{"arch": "unet", "model": "image inpainting model", "train_examples": 395000, "translate": 0.06, "padding_mode": "replicate", "block": "plain", "attention": false, "upsampling": "pixel_shuffle", "momentum": 0.98, "adamw_lr_other_params": 0.0017, "grad_clip": 1.0, "cautious_weight_decay": true, "steps": 9800, "batch_size": 384, "adamw_weight_decay_other_params": 0}
Rows from block 6, named by matrix and row number. Each number is 128 + 32 x the weight over its row's rms, rounded and kept within 0 to 255. All counts start at 0. After the name is the row's rms in percent of the matrix's.
# conv: 3x3 conv (model.enc.2.0.conv.weight, 128x128x3x3), inputs 42-48, a 3x3 kernel for each
conv.13 104 [ 97 139 112 127 174 141 101 126 115  92 135 143 164 124 190 182 160 140 159  85  91 135  95 107 121 118  41 142 146 107  98  92 158  85  94 168 119 180 155 112 179 163 143 156 152 116 137 118 114  96 146 121 119 201  87  88  90  70  93  31  97 125 166]
conv.14 098 [152 121  79 173 145 138 121 106 124 119 109 102 123  74 123 129 124 155 119 126 120 104 147 146  89 141 112 208 131 120 132 123  24 146 167 104 183 146  80 114  74 128 138  70 169 110 107 101  80  61 103 124 150 121 142 108 141 181 135 171 114 177 172]
conv.15 103 [ 74  69 155 133 101 129  83 121 165 136 154 156 126 115 107  50 146 166 227 167 189 147 102 113 118 144 106 158 175 106 160 121 136 134 147 146 161 164 148 183 121 109  87 175 176 130 190 176 128 102  66 136 118 148 171 145 139  86  86 158 142  86 117]
conv.16 099 [113 157  85  78 165 186 145 117 148 142 150  90 120 111 119 139 118 104 119 117 115  99 110  58 124 158  37 255 199 129 153 120 102 166 147  93 154 142 208  86  88 136 167 107  94 158 132  93 130  91 133 122 106 143 136  70  84 118 112  66 108 117 104]
conv.17 103 [143 147 107 111 104 120 165 118 136  74  99  80  99 165 175 143 100 141 144  83  67 157 130 209 103  80 177 139 174 137 120 145 171 108 129 146 120 145 173 148 140 104 125 110 129 129 119  96 122 168 219 113  73 100  78 128 121 171 119  86 130 130 117]
conv.18 091 [ 92 121  99 140 105 145 103 157 195 133 138  85 176 127 111  99  20  93  80 148 100 112 166  85 105 152  82  48 119 130 135  95 123 100 141 122  70 131 135 157 158 171  91 139  93 118 103 136  85 123 122 171  95 106 135  99 116 128 106  57  74  84 126]
conv.19 106 [122 107  94 123 165 138 159 142 104 106  98 108 164 164 142 185 161  79 122  81 130 130 200 197 140  63  67 144 162 232 143 204 136 142 113  51 117 111  85 130 131 117 181 136 116 163 126 136 162 118 141 130 112  84 130 149 106 111 110 152 144 155 125]
conv.20 100 [100 143 180 140  86 148 115 114 173  43 116 141 130 138 196 138 146 177  50  75 153 102 167 157 132 165 137 102 161 123 111 107 109 153 138  63  99 134 189 121 107  82  94 123  53 117 140 124 114 140 101  91  93 114 123 124 112 176  91 161 106 113 171]
conv.21 106 [ 84 152 136 139  49 182 168 111 124 138 148 107 145 157 105 116 129  66 114  84  77 136 156 122  91 131  49 111  43  54  99 132 104 116 104 121  79 142 189 132 107 145 108  93 148  82 107 137  86 113 147 127 164 154 141 219  68  90 125 107 147 139  77]
conv.22 094 [141 130 127 161  99 115 165  83 108 156 158 105 140 160 130 130  97  59 128 114 155 137  94  85 101  77 127 117 136 114 169 113 103  93 110 153 131  94 134 132  86 116 136 103 107 193 134 101 152  79 174 106 122 174 134 175 103 138 200 128 131 145  77]
conv.23 105 [157 121 119 145  74 124 143 189 132 145 102 166  79 102 153 105 100  83 108 128 114  96 104 121 117 112 135 107  84 147 106 142 110  80 111 155 139 115 113 172 125 155 132  74 168 155 143 138  75 165 135 162 155 124  97 109 115  62  66 134  83 119  85]
conv.24 101 [147 140 218 178 163 137 136 159  85  99 106 118 143 116  98 141 221 176 100 169 120  98 181 117 167 205 101 144  88 100 147 122 105 144 121 152  92 108 130 107 165 132 178 127  82 147 178 148 105  36 157 105 131 189 119 115  84 156  98 174 146 128 141]
conv.25 112 [129  97 153 142 151  87 184 122  75 109 112 138  83 128 186 178 157 115 112  89 115  57 145 166  78  91 115  86 154 120 100 184 186 111 180 135 108 128 155 102 116 129 120 133  72  89 151 145  92  59 136 104 133 184 140 115 114 110  66 131 136 145 204]
conv.26 104 [126 119 125 167  85  51 133 163 123  87 152 185 141 108 113 137  78  49 142 180 182  74 152  77  77 112 117 138 123 134 151 116 163 103  87 124 124 117 171 128 137 125 135 119  89 119 115 149 129 151 175 144 108 139  67 133  95 160 162 135 167 156  72]
conv.27 095 [183 193 160 143 107  76 151 161 121 107 159 150 108 134 130 107 113 112  93 132 145 121 127 124  99 139 129 123 147  76 136  97  74 105 139 163 156 121 156 104 140  98  79 128 145 104 113 184 121  59 159 128 111  90  83 121 134 129 150 138  64  61  71]
conv.28 089 [141  95 140 122 136 143 123 130 205  80 104 161 124 107 114  90 184 128 114 128 132 110 116  71  85 185 160 107 139 167 127 112  97 122 141 112 133  96 158 160 138  64 174 108 158  80 148 151 107 106 182 144 158 119  51 163  92 120 128 108 110  63  45]
conv.29 103 [119 122 151 116 172 142 133 225 152 102 109 164 121 151 158  92 113 143  70 121 140 165 125 141 158  53 130 115 168 118  84 178  95 104 106  74 126 120 113 128  99 167 127 171 120 104 115 115 111 136  69 154  72 118 147 157 141  94 101  81 105 125 122]
conv.30 093 [178 166  76 141  80  59 196 128 108 147 134  29  95 122 135 131 145 133 130 145  95 113 172 136 145 131 145 115  89 100 102 152 122 102 140 138 118 207 114  82 110  84 121 150 110 146 168 126 135 158 114 109 152 152   8 120  22  71 182 112   2 127 156]
conv.31 100 [155 157 157  92 154  79 113 110  62 128 148 122 112 115 126  92 117 155 196 120 176 144 110 135 118 112 140 145 122 174 108 118 168 130 110 138 156  91 103 100 114 103 167 150  61  78  98 133 179 139 121 116 130 137 122  86  87 142 148 168  57  82 126]
conv.32 103 [119 107  96 139 155 100 154 141 148 160 178 181 122 153 134 152 138  88 151 136 141 102  80 142 118 119 108 178 156 100 123 146 153 118  81 104 141 133 111 148 173 155 107 133 119 187  93 137 179 157 145 131 120  59 184  73 148 201 101  74 135 138 119]
conv.33 106 [112  72 141 130 128 117 164 139  52 104 113 131 131 112 173 127  83  97 138 123  82 187 140 122  92  63 114 175 133 159 165 172 127 196 115 140 155 140 150 137  63 152 191 111 107  87 135 142 126 174 120 145 126 122  76  50 155 129 161 141 120 121 118]
conv.34 092 [154 137 106 129 119 101 149 151  68 139 156 165 115 162 199  70 124 140  98  82 108 158 103  73  63 127 101  16  95 109 136 135 117 130 155 147 110 133 134 169  82 121 255 163 152  61 101 105  76 108  96 106  78 102 127 157 148 128 179 129 114 145 127]
conv.35 102 [124 118 203 163 119 108 150  91 110 127 113 147 166 192 160 119 103 110 111 118 111  63 168 113 101 123 138 172 146 154 122 159 139  69 123 171 150 104 132 134 116 110 119 121 122 129  73 171 195 125 143 142 135 106 191 124 115 131  95 192 164  81 159]
conv.36 107 [ 82 110 164  95 121 166 161 126 114 123  95 190 147 136 116 170 173  78 115 110 129 101 113 125 109 121 113 170 147 139 135 138 126 179  91  81 134 123 192 104 127 131 129 121  66 160 180 153  98  72  84 125 114 122 113 125 125 132 130  90 127 102 150]
conv.37 102 [138 115 141 130 137 164 123  87 126 101  89 104 134 172 127 136 157 139 116 121 100 145 188 138 137 174 128 152 114 120 214 136 114 180 144  96 163 107 130 178 150 166 118 171 121 141 100 116 145 124 123  89 158 127  85 124 157 138 112  93 172 148 191]
conv.38 099 [121 115 113 118 131 139 145 112 115 129 145 153 122 121 195 122  89 103 156 152 155 105 105 113 113 120 116 106 167 190  78 184 174  66  90  53 111  79 119  80 140 111  34 145 152 160 152 144 103 151 163 143 163 142 179  89 106 110 101 150 151  89  71]
conv.39 099 [148 150 102 126 124  90 114 135 121 149 149 113 176 138  88 167 137 155 104 200 166 151 133 157 171 128  80  75 138 128 109 153 209 170 164 143 143 174  98 134 111  86 146 105 124 131 137 192 131 141 153 172 152 135 174  35  83 168 130 156  89  85 185]
conv.40 100 [ 96 177 113 107 115  34 177 168 161 127 115 136 163 119 109 105 112 110 125 104 120 158  88 150 142  71 106 100 118 142 170 105 122 117 107 119 122 145 127 167 159 142 165  77 123 126 152 165 134  83 126 106 176 168 165 129 111 142  69 147  99 137  95]
conv.41 100 [143 134 135 157 147 113  69 136  97 139 125  84 148 118 137 162  98 100 136 117 125  72 177  80 184 144 117 153  82 125 162 157 143 146 131 160 141 128 180 171 110  94 133  69  93 134 150 150  62 158 147 110 131 169 104  89 190 120  42 115 141 145  69]
conv.42 101 [114 109 136 154 122 190 211 162 183 160 127 149 151  64 147  81  59 130  80  97 166  96  79  93 125 169 123 126 158 126 115 141 152 147 146 167 112 118 201  99  40 214 130  91 194  88 126 103 167 107  95 151 102 190 162 165 105 115 124 112 105  92  66]
conv.43 096 [119 174 209 130 143 121 139 144 111 166 147 144 146 116  71 122 116 133 146 185 196 142 110  93 151  94 176 144 162 161 145 117 150 147 103 117 108 130  92 169 108 159 154 105 165 135 152 134 140 116 140 136 124 126 135 102  74  98 117 145 158 102 120]
conv.44 106 [ 42  87 226 180 117 157 174 171 106  97 134 174 106  76  86 125  91 116 168 162 172 152  70 116 143  64 125 130 207 117 116  99 130  70 101 109  95 130 249 143  96 144 127 126 103 101 148 178  64 106 167  27 116  89 133 116 113 164 148 178 151 153 153]
conv.45 098 [ 94 131  85 170 163 160 139 138 132 130 141  91  98 119 104 114 116 155 121 134 118 141 131  71 115 101 135 187 121 207 114 158 152 111 119 138 116 155 122 138 144  97 159 146 105 159 134 201 131  95 141 123  95 153 128 150  26 113 102 128 147 170 106]
conv.46 098 [114 153 110 139 109 111  89 162 138  91 163 145  93 161 138 197 210 146 139 146 187 167 134 191 156 154 170 144 147 153 119 139 178 124 142 180 135 121  69 137  97 159  56  94  88 210 175 189 118 131 110 198 169 113  91 110  87 119 143 128  60 140 180]
conv.47 098 [144 130 115 136 128  38 160 165 117 101 128 154 101 101 119 114 116 133  90 100 101 136 144 150 153 111 142 105 116 125 103 202 147  93 143 117 155 137 161 133 148 125 117 134 131 116 117 112 113  92 110  98 152 129 113 137 189 102 124 188 105 100  85]
conv.48 100 [128  73 107 149 160 140 120 132  59 126 137 119 110 137 127 128 125  89 167 141 123 136 113  85  91  87  88 150 180 135 132 107  82 133 123 112  98 194 193  66 118 140 113 160 122 113 180 136 129 201 165 138 124 124 120  52 115 100 159 163 147  99 138]
conv.49 098 [123  95 155 184 134 152 157 103 121 140 119 120  83  86 167 134 131 122 159 110 126 124 151 129 108 118  96 120 123  48 153 137  94 151 118  85 168 190 112 128 144 136 114  95  84 136 151 156  84 121 159  92  89 113  14 106 140 120  78 175 118 144 163]
conv.50 094 [ 66 140 107 120  88 128 120  97  97 124 111 129 133 148 145 110 140 142 128 118 156 108 101 108 101 142 135 179 127 128 150  94 128 150 145 118 102 126  97  93 101 135  65  90  97 148 107 120 148 161 143 141 128 123 109 100 112 167 173 215  97 159 192]
conv.51 108 [171 132 143 187 112 141 129 103  91 131 113  90 126 140 182 131 135  62 174 178 153 114 154 156 106 134 137 106  79 143 118 140 154 179 180 125 158 138 151 122 114 111 162 159 140 134  92 103 132 101 119  60 102 107 143 125 139 148  87 171 153 123 107]
conv.52 092 [168 170  97 122 110 145 109 125 104 146 190 105 177 143 145 113 152 185 113  98  71 177 157 141 178 171 127 176  56  91 154 132 101 152 138 160 115 183 134 167 141 112 160 133 146 165 113 142 150 147 158 125 101 197 132 115  38 148 105  54 114 132 117]
conv.53 102 [126 131 121 136 133 200  87 131 139  95 136 142 101 103 151 128 121 130 104 139 134 125 128 130 127  97  80 158 158 125 137 228 206 102 108 164 105  79  45 138  99 110 121 135 187 107 120 189 145 147 153 135  95 106 128 135 139 152 104 145 161  99  42]
conv.54 097 [114 101 100 112 133  98 144 135 182 132 120 106 149 143 137 132 171 185 119 161 148 133  96  70  79 123 101  72 140 191  76 144 149 142 147 102 153 167 145 106  97 164 106 112 220 134  99 100 113 153 164 144 182 187 114 171 104 103 129 133  83  87 114]
conv.55 098 [116 119 127 136 181 180 136 117 131  93 133  97 149 188 158 148 148 116  83  86  97 125 130 172  23  67 121 124 109  72 111 134 112 162 141 116 169 177 137 111 130 133 160 130 160 112 125 104 112 159 176 161 133 100 115 148 170  72 103 150 162 129 139]
conv.56 103 [103 157 118 103 151 144  95  83 153  78 145 116 118 148 114 134 141 170  98 102  84  94  90  88 153 204 215 134 125 130 139 142 109 173 166 151 164 166  81 127 161 118 136 184 112 120 183 158 171 162 128 121 121 124 136  89  44 177 140 132 134  89 110]
conv.57 108 [141  94 120  94 107  85 110 139 134 139 103 134 146 121 168 131 120 136 194 117  57 255 131 174 184  54 136 169 173 137 137 141 129 157  76 160 121 144 128 113 107 118 143 155 133 103 124  99 176 157  97 128  87 129 126 126 132 111 140 114 120 107  66]
conv.58 098 [133 135  61 144 141 109 104 156 138  89  87 167 121 146 144 124 113 116 114 111  98 107 139 129 176 180  94 112 114  97 145 113 109 200 151 107 114 165 106 127 196 160 117 130 126  76 104 196 121 108 158 130 142 136 185 105 211 159  70  51  86  89  58]
conv.59 102 [102  89 103 186 161 115 154 104 100 134 173 130 117 146 121 115 173 159 164 119 120 117 112 167 160 154 118 107 139 142 128 151 145 129 134 118 136  75 125 103 131 169 110 143 151 139 190 160 142  99 107 140 170 172  82 180 128 132 136 128 103 127 122]
conv.60 104 [146 125  94 204 158 142 220 137  90 110 113  73 109 141 137 137 168 180 137  79 136  79 126 120  67  55  36 188 169 109 125 125 133  94  89 132 177 210 106  64  94 119 176 154 116 116 133 117  62 129 118 117 126 104 126 119 116 131 174 150  66 154 186]
conv.61 102 [131 114 152  83 104 104 136 192 124 135 108  63 161 102 109 111 137 128  95 130  96 165 101 121  93  91 109  70 109  81 128  90 109 118  97  48  57 132 137 143 153 104 123  91 138  55 136 100 164  91  99  94 138  80 133 198  91 134 140 109 169 132 106]
conv.62 094 [162 128 151 166  42 104 120  71 109 149 157 126 171 139  57 138 136  68 108 162 198 131 174 167 130 141 159 120 116 104 104 140  98 165 159  88  87 167 117 144 140 138 104 121  95 145 120 140 186 111  99 149 156 120 159 135 173 151  78 123 144 175  99]
conv.63 094 [ 92 173  94 122 160 138  91 103 141 160 150  74 174 104  97 124 103 101 131 103 120 122  85 157 156  97  79 116  75  81 120  74 159 121  77  96 129 130 128 143 166 118 115 122 118 139 139 138 168  91 131 130 131 143  84 158  95 105 124  17 117 140  81]
conv.64 088 [159 135 178 174 148 130 148 110 175 111  92 127 123 118 140 134  51 163 138  86 169  80 125 146 105 151  88 105 112 137  79  79 138  93  74 143 126 107 110 131 121  89  83 146  79  75 102 154 117  98 158 130 120 173 165 165 177 154 167 153 168 131 105]
conv.65 098 [141  83  51 129 166 113  75 171  95 123 121  56 149 154  97 159 135 116 124  86 143 141 121 104 163 101  78 106 124 137 144 116 121 141  83 106  71  90 111  88  82 136 121 160 162  73 112 122  98 125 109 109 125  77 125 152 161  96 121 137 119 131 126]
conv.66 100 [125 121 191 143 130 134 130 136 123  92 128 122 149 116 115 126 135 113  80 125 114 108 106  91  68  95 140 154 127 128 138  42  89 148 131 111 192 173 206 151 126 117 124 107 103  71  98 167 183 106 120 166 138  61  80  88  72 169 116 149 166  84  87]
conv.67 090 [153 171 119 155 155  90 168 110 148 149 176 179 167 128  92 128 107  89 150 179 173 123 143 100  76 133 122 145  94 186 173 127 104 113 156 124 181 157 150 138 149 120 111 175 156 165 112 146 130 128 119  79 104 167 140  73 187 172 111 196 164 183 155]
conv.68 091 [138 121 162 108 170 134 122 128 116 164 107 126 114 114 148 123 115 114  88 145 105 165 135  78 129 128 149 119 115  79 148  46  59 150  85 176 159 118 139 104  80  70 127 150 125 161 137 149 136 119 173 114 120 150 141 128 162 149 157 119 167 114 116]
conv.69 093 [102 125  97 151 110 182 100  28 159 138 110 117 125 144 146 134 151 141 113  68 106 133 142 148 145 159 128  63  39 121  88 107 139 118 155 151 144 175  90 122 141  90 117 138 149 152  68 128 212 132 155 154 119 108 127 124 166 195 117 124 175 185 204]
conv.70 104 [ 87 149 155 133 135 166 140 123 151 139 139 128 115 121  61 146 151 100 191 177 105  68  76  87  41 111 111 159 115  57 121  48  58 113 101 132 151 155 111 127  90  62 184 157  60 208 153  37 105 127 119 175 152  89 132 138 188 150 168 150 176 102 108]
conv.71 099 [134  72 222  71  95 163 172 168 111 154 110 150 138 114 116 133 105  99 115 125  98 129 135  79 100  75 184 112 112 140 135 111 106 149  84  98 140  80 231 112 114 156 150 147  99 140 128  97 135 102 113  66 117 215 137 187  81  97 140 166 160 139 151]
conv.72 109 [128  57 129 127  79 135 163 109 196 148 154 118 116 132  78 106  76 139 100 164 110  89 212 101 115 108 126 126 172 110 120 203  52 122 159 102 100 113 109 129 116  89 128  86 133  65 135  76  67 146 133 109 115 126 115 132 182  98 140 138  92 104 132]
conv.73 100 [162 110 108  89 161 103 125 137 147 157 140 112 115 136 103 138 111  84  92  28  72 158  93 132 160  77  68  93 126 138 138 169 104 109  59  71 127 125 110 156 166 142 108  95  13 141  94  74 122 159 120 141 128  96 210 128 152 136 125  99 160 159 206]
conv.74 105 [ 87 131 159  85 126 125  43 104 158 144 104 134 105 116  81 171 146 150 110 117 136 160  69  93 150 173 208 111 106  89 124 161 116 157 142 146 133 132 100 126 159 110 145 163 101 179 111  92 124 163 126 139 175 180 141 178 139 114 163 115 185 141   5]
conv.75 087 [112 132 136  89 141 138  68  75  65 104 113  97 150 142 127 141 148  82  90 113 133  83 116 154 118 174 140 162 166  75 103 137 118 166 131  89 168  99 101  85  99 109  64  84  65 100  79 108 137  87 137 158 121 156  87 104 117 144 113 122 133  64 105]
conv.76 097 [105  88 104 162 139 110 198 168 102  75 174 164  88 120 147  87 145 172  66 150 213  42  90 126 120 185 124  73 158 151 153 170 100 176 172  95 127  99  65 120 120 137 155 165 132 140 182 152 141 121 101 123  89 112 134 144  83 162 175 162 105 116 147]
conv.77 104 [176 178 120 119  98 136 151 123 142  70 126 185 110 113 143 184 148  97 143 176 152 133 117 145  89 141 156 147 142 149 145 144 107 113 166  77  84 163 125 114 172 136 108 157 162 109  98 149  84 146 136 130 139 104 112 156 136  99 115 145  84 131 132]
conv.78 108 [136  98  95  99 120 171  86 147  87 137 159 164 141 152 111  95  97 143 110 174 128 229 160  99 127  52 110 167 125 110 191 167  62 139 122 143 137 101 145 100  89 142 120 120 105  97  79 125  98 166 136 162  96 103 137 152 199 116 174 170  69 162 139]
conv.79 104 [174 123 107 134 101 136 135 128 181 122  55 112 143  89 151 170 170 129 102 137 149 171 126 116 175 123 139 155 127 141 109 128 152 114 114  90 119 141 114 131  89 151 133 107 129 134 123  95 103 137  68 130 151 134 161 132  78 166 151  83 127 172 125]
conv.80 100 [142 135 141 108  80 126  67 100 181  94 178 150 148 172 147 137 110 105  97 104 145 162 207 119 173 159 115  78 135 158 216 161 137 246  94  53 103 120 145 125 112 109 150 117 111 131 150 113 132  99 131  67 125 149 161 146 134 127 121 176 125 131 158]
conv.81 098 [116 173 139 186 214 172 121  98 102 108 136 129 137 171 171 122 101  60 118 126 114  93  66 101 127  59  65 109  63 107  56  61  41 109 152 177 131 122 107 137 130 126 139 138 117 112 142 140  88 118 165 137 139 155 140 141 139 112 137 171 126 113 102]
conv.82 095 [ 90 142 195 109 135 111  83  90 113 204 163 160 143 116 157 115  86 102 181 131 134 166 153 143 136 190 151 160  55  98 123 128 130 135 168 153 173 153 143 104 125 133  91 146  71 116 129 139 146  95 152 165 134 170 110 111  70 111 104 166 179  73 134]
conv.83 101 [119 168 143 139 125 123 106 131 135 142 137  68 147 151 142 122 126 140 189 129 193 172  96 183 162  96  99 151 144 143 149  60 162 117 133 144 123 155 135  88 139 125 133 142 166 168 155 101 147 141 144 131 132 138  72  74  73 117 108  78 120 110 153]
conv.84 099 [155 140 121 118 129 138 104 116 173 144 113  94 130  93 109 112 145 146 162 219 134 114 146 109 140 123 115 125 110 168 143 169 140 117 148  94  54 115  77 101 184  96 105 123 151 154 122  93 113 105  90 161 130 120 169 147 120 154 112 170 147  72 159]
conv.85 094 [ 78 152 167 103 157 162  62 161 173  63 108 108 164 133 138 110 165 111 133  92  65 134  87  80 145  90 113 122 126 118 114  79 130 170 156  91 141 135 112 122 144 103 122 194 156 120  46 107 170 110 107 156 165  72  99 117  96 201 166  95 134 175 185]
conv.86 094 [131 114 164 143 126 171 141 163 163 104 122 103 150 160 120 125 196 158  96 140 126 122 171 113  56 144 153 115 138 168 128 130 160 157 170 125 141 143 135 115 161 108 133 209 136  78  75 106 112 141 155 158 157 162 115 111 130 123 125 111 135  48  65]
conv.87 102 [103 108 123 112 157  47 100  72  41 117  98 120 161 140 118 150 141 111 143 142 163 232 158 194 185 148 146 166 118 112 194 141 156 156 130 199 196 158 142 119 133 119 123 139 185 106  95  94 161 130 128 123 153 204  91 158 108  94 143  51  73  71  15]
conv.88 104 [119 105  92 169 107 100 143 117 129 146 119 102 135 173 148 141 152 160 117 138 131 147 170 174  87 173  97  91 141 186 123 105 151 143  27  72 103 131 135 140  64 132 160 129 112 121 155 136 136 109 131 114  94 163 229 131 166 123  91 108 115 135 146]
conv.89 099 [127 150 104 113 146 121 102 150 146 131 141 154 115 122 137 141 208 150 148 101 117 111 158  90 204 200 150 178 112 123 153 103 177 129 156 159 137 115 128 112 144 156 105 123 162 139 148 130 149 113 135 109 144 177 199 118 146 124  88 159 107 141 141]
conv.90 101 [183 141 145 121 150 159 126 122 142 188 163 100 100 166 152 112 143 218 182 202 192 129 138 178 121  76 137 189 141 114 109 159 109 113 125 114 119 142 133  82 180  98 114 153 199 117 125 131 125 155  87 142 143  79  95  70 114 167 105  53 126 137 111]
conv.91 094 [106 157 159  87 126 140  67 125 212 118 136 162  44 143 158  40 135 137  91  53 172  68 117 190 152 138 108 120 127 111  89 108  92 116 141 109 167 130 131 140 108  53  84 121 187 167 137  80 117 119 154  83 143 114 168 213 121 113 119 106  90  97 167]
conv.92 100 [138 113 120  97 155 139 110 115 128 175  76 116 166 126  96 101 139 106 158 186 118 156 127 105 170 152 170 113 134 191 139 161 158 120 128 153 159 108  80 101  98 106 128 116 137 126  80 148 139  99 112 148 102 176 124 116 159 117 155 142  37 169 161]
conv.93 105 [166  84 130 128 108 137 132 134 179 150 104 148 153 141 132 117  98 138 181 121 128 147 134  75 137  92  65 109 128 145 138 107  34 130  80  41 166 110 105 127 128 150 103 134 156 113 133 132 128 124 151 180 186 138  95 142  47 102 108  50  96 119 125]
conv.94 105 [113 146 181  65 153 134  90 121 161 115 150  70 126 149 110 121 155 151 146 124 119 157 104 108  69 106 120 123 201  18 109 135  66 107 141 125 140 121 169 145 133 147 133 165 157 131 142  87 154  83 127 145 117 146  93 128 160  90 187 166 126 120 113]
conv.95 096 [122  96 142 100  78 130  80 134 103 120  88 120 172 133 139 102 139 122 194 158 172 105 124 130 121 105 158 153 123 129 111 132 130 133 179 132 129 138 125 142  72 104  81 132 134 124 128 134 118  82 104 108 123 127  75 135 144 135  98 170  98 117 141]
conv.96 103 [194 153 181 139 161  70 129 142  74 105 140 154 102 104 137 162 139 154 133 129  45  93 130  88  85 133 146 179 148  82  89 150 123 110  91 136 119  96 116 114 167 148 116 147 157 144  47 111  55 120 129  90 108 151 172  87 179 135 111 134 128 141  87]
conv.97 102 [ 71 129 111 118 138 184 132 102 129 104  80 108 215 145 131 153 101 167 149 126  86 165 159 100 126  87  95 119 120 112 150  65 131 142  58 191 110 114 156 169 125 192 169  96 211 158 142  92 134 103 157 170  81 177  85 143 109  83 177  55 112 161 110]
conv.98 110 [165 154 184 105 116 156 100 136 155 101 118 106  69 139 151 155 169 176 117 133  78 126 147  42 204 140  79 121 106 120  86  95 129 195 147 105 142 149 141  81 130 133 116 139 127 148 117 118 114 130 124 145 130 144 140 144 133 119 126 122 116 141 139]
conv.99 097 [129 141  90 154 112 136 154 119  83  86 112 105 125 156 102  95 133 122 161  76 123  96 157 172  70 116 132 133 157 185  74  84  85 157 185 105 208 168 104 119  80 113 149 162 228 140 110 111 164 157  78 157 105 126  79  97 169 174 160 149 104 149  91]
conv.100 103 [147 151 165 187 133 125 195 117 103 162  90 128 140  98 130 153 117  92 117 122 122  52  79 175 112 163 156 116  88 112  69  83 213 152 151  73 117 128 142 116 115 103 117 146 157  97 137 153 157 140 131  85  45  94  93 123 128 183 114  79 115 115 180]
conv.101 099 [121 123 172 114  66 158 154 133 117 100 147 151 104 159 157 180 155 135 120 199 161  92 149  77 100 192  93 161 194 150 118 139  94  87 102 121 178 124 132 129  91 117 152  88 165 114  82 131 144 125 134 152 159 143  78  33  74 132 148 128 143 185 207]
conv.102 104 [118 144 158 112 101 192 132  66 135 117 119 104  76 168 206  43  93 182  91 174  35 144 165 148 143 106 157 159 162 122 115 145 114 132 172 140  97 163  91 112 129 156 101  95 149 132 129  97 103 162 143 128 127 171 146  76 148 124 144  96 125 143 115]
conv.103 099 [134 150 132 106 107 142  90 119 170  91 110 196  80  91 168 125 121 140  82 133 178  99 160 198 153  88 129 127 125 144 130 168 206  99 153 156 129 156 140 149  73  59 179  68 146 170 104 163 132 119 159 127 165 106 112 135  91 148 114 112 148  98 138]
conv.104 096 [ 92  99 101  88  84 147 180 134 109 171 160 127 119 194 167  79  91 137 183 116 192 106 129 143  40 147 192 150 151 143 175 153 119 142 144 191 123  98  96 117  93  95 203 179 130 122 149 165 115 127 186 128 123 137 118  82 101  43 125 139  57  72  77]
conv.105 095 [105 154 113  99 126 165 125 107 176  99  95 136 120 126 190  60 113 112 102  96 138  98 110 123 133 118 143 166 179 156  55 145 148 135 159  94 105 223 180 108 106  75 106 126  61 144 110 118 116 129 141  98 138 155 133 109  88 148 124 134  95  64 111]
conv.106 102 [ 65 140 186  86 109 142 190 131 106 108 125 150 108 100 171 140 128 190 142 135 164 125 120 232 127 119 180 141 107 114 139 157 141 101 148 136 126 150 136 112 142 148  93 145 139 117 128 108  83 147  89 125 167 114 123 148 197 129 186 172  93 157 151]
conv.107 097 [141 102  61 154 123 116 191 149 173 113 113 127 124 118 108 155 109 120 156 148 102  97 144 157 139 110 144  84 123 101 102 117 115 179 168 179 162  90 188 111  38 173 217 133 117 148  97 117 137  97 107 127  88 145 122  97 113 125 129 100  97  96 134]
conv.108 098 [144  73 144 132 124 157  63 139 181 123  98 102 145 129 108 165 144 162 165 124 106 165 132  99 255 144 163 117 111 130 151  94 104 219 131 132 114  61 114 164 121 135 137 141 177 143 146 148 209 148 150 132 166 114 124 177 146 124  42 121  92 135 137]
conv.109 107 [128 139  84 111 117 155  83  76 180  92 106 200  95  70 152 145 102 129 112 119 226 175 176 115 209 208  91 140 135 193 160 104 146  82 112  90 149 101 109 110 112  79 114 102 161 161 155 214  99 110 145  81 102 107 134 141  97 135 119 168 148 112 183]
conv.110 103 [ 82 130 158 135 167 122 176 161 192  54 136 116 101 183 122 137 144 149 112 143 158 142 111 135 165  93  75 198 157 115  93  82 118  88 117 105 142 209 123 100 113  37  79 166 113 145 112 117 170 133 144 138 163 114  92 137  83 140 147 182 104 113 181]
conv.111 102 [ 97 137 106 147 152 138 153 180 153 143 198 155 164 188 116 124 148 101 137 179 191 151 151 105 146 142 121  91 107 121 107  77 169 146  61  81 121 194 158 154 117  50 142 173 106 125 131 143 138 123 150 135  68 158 149 124 113 161 131 143 172  99  84]
conv.112 097 [ 89 128 106 138 167 119 146 150 102 101 100  60 140 150 124 157 162 105 133 158 167 144 119  87 148  94  99 106 124  94  69 124 104 102  33  19 117 103 121  92 133 142 168 131 142 134 145 115 117 150 154  79  69  83 168 148 147 213 154 174 127 170 125]
conv.113 106 [ 98 174 130  94  82 123 170 139 134 122 160 127 143  96 122 135 129 149 142 147 109 126 108  97  32 151 134 190 113 134 161 123 103  82 162 120 141 168 105 107  83 116 111  98 124 155 131 127 110  42 147 172 100 104 115 192 151 169 116 169 169  19 126]
conv.114 103 [141  98 135 183 140 128 154 170 140 109 113  77 162 145  90 122 181 115  56 146 129 111 120  55 136 129 111  76 169 145 115 102 143 164 154 155 106  83  98 182 106  74 144 103 126  68 138 148 110 127 131 127  90 149 124 171 152  77 152 127 222 200 177]
conv.115 100 [178 113 108  99 139 166  85 111 178 127 139 153  62 127 170 118 128 186 110 164 156 107  92 109 110 133 165 164 162 133  91 181  84  98 132  71 199 138 140 129 168 105 113  92 143 111  97 118 124 110  78 124 137 101 117 142 150 160 110 109 226 151  95]
conv.116 094 [120  94 121  98  71 160 165  91 106 185  94  69 142  67 111 153 131 190  55 131 151 123 134  72  95 145  73 115 129 193 158  93 143  53 111 157 139 123 141 170  95  84 124 105 130 142 184 159 149 130 128 157 145 145 141 107  96 153 140 178 122  49  92]
conv.117 102 [137 127 122 163 130 137 122 138 133 105 144 123 120 139 127  96 138  95 104 105 116  73 136 134  84 189 113 168 166  98 140 146  93 105 142  66 152 138 156 185 144 132 121 113  93  77  96 119 168  96  91 127  99 146 104  93 164 142 112 163 146 112 165]
conv.118 104 [129  95 148  93  79 117 100 156  86 128 166 150 135 145 169 140 120 119  56 137 146  59 167 152 151 154 138 121 110  43  96 137 164 131 126 207 130 111 127 156  96 139 143  84  42 111 114  71  65  94 185 178 113 140 176 112 161 107 131 151  81 110 145]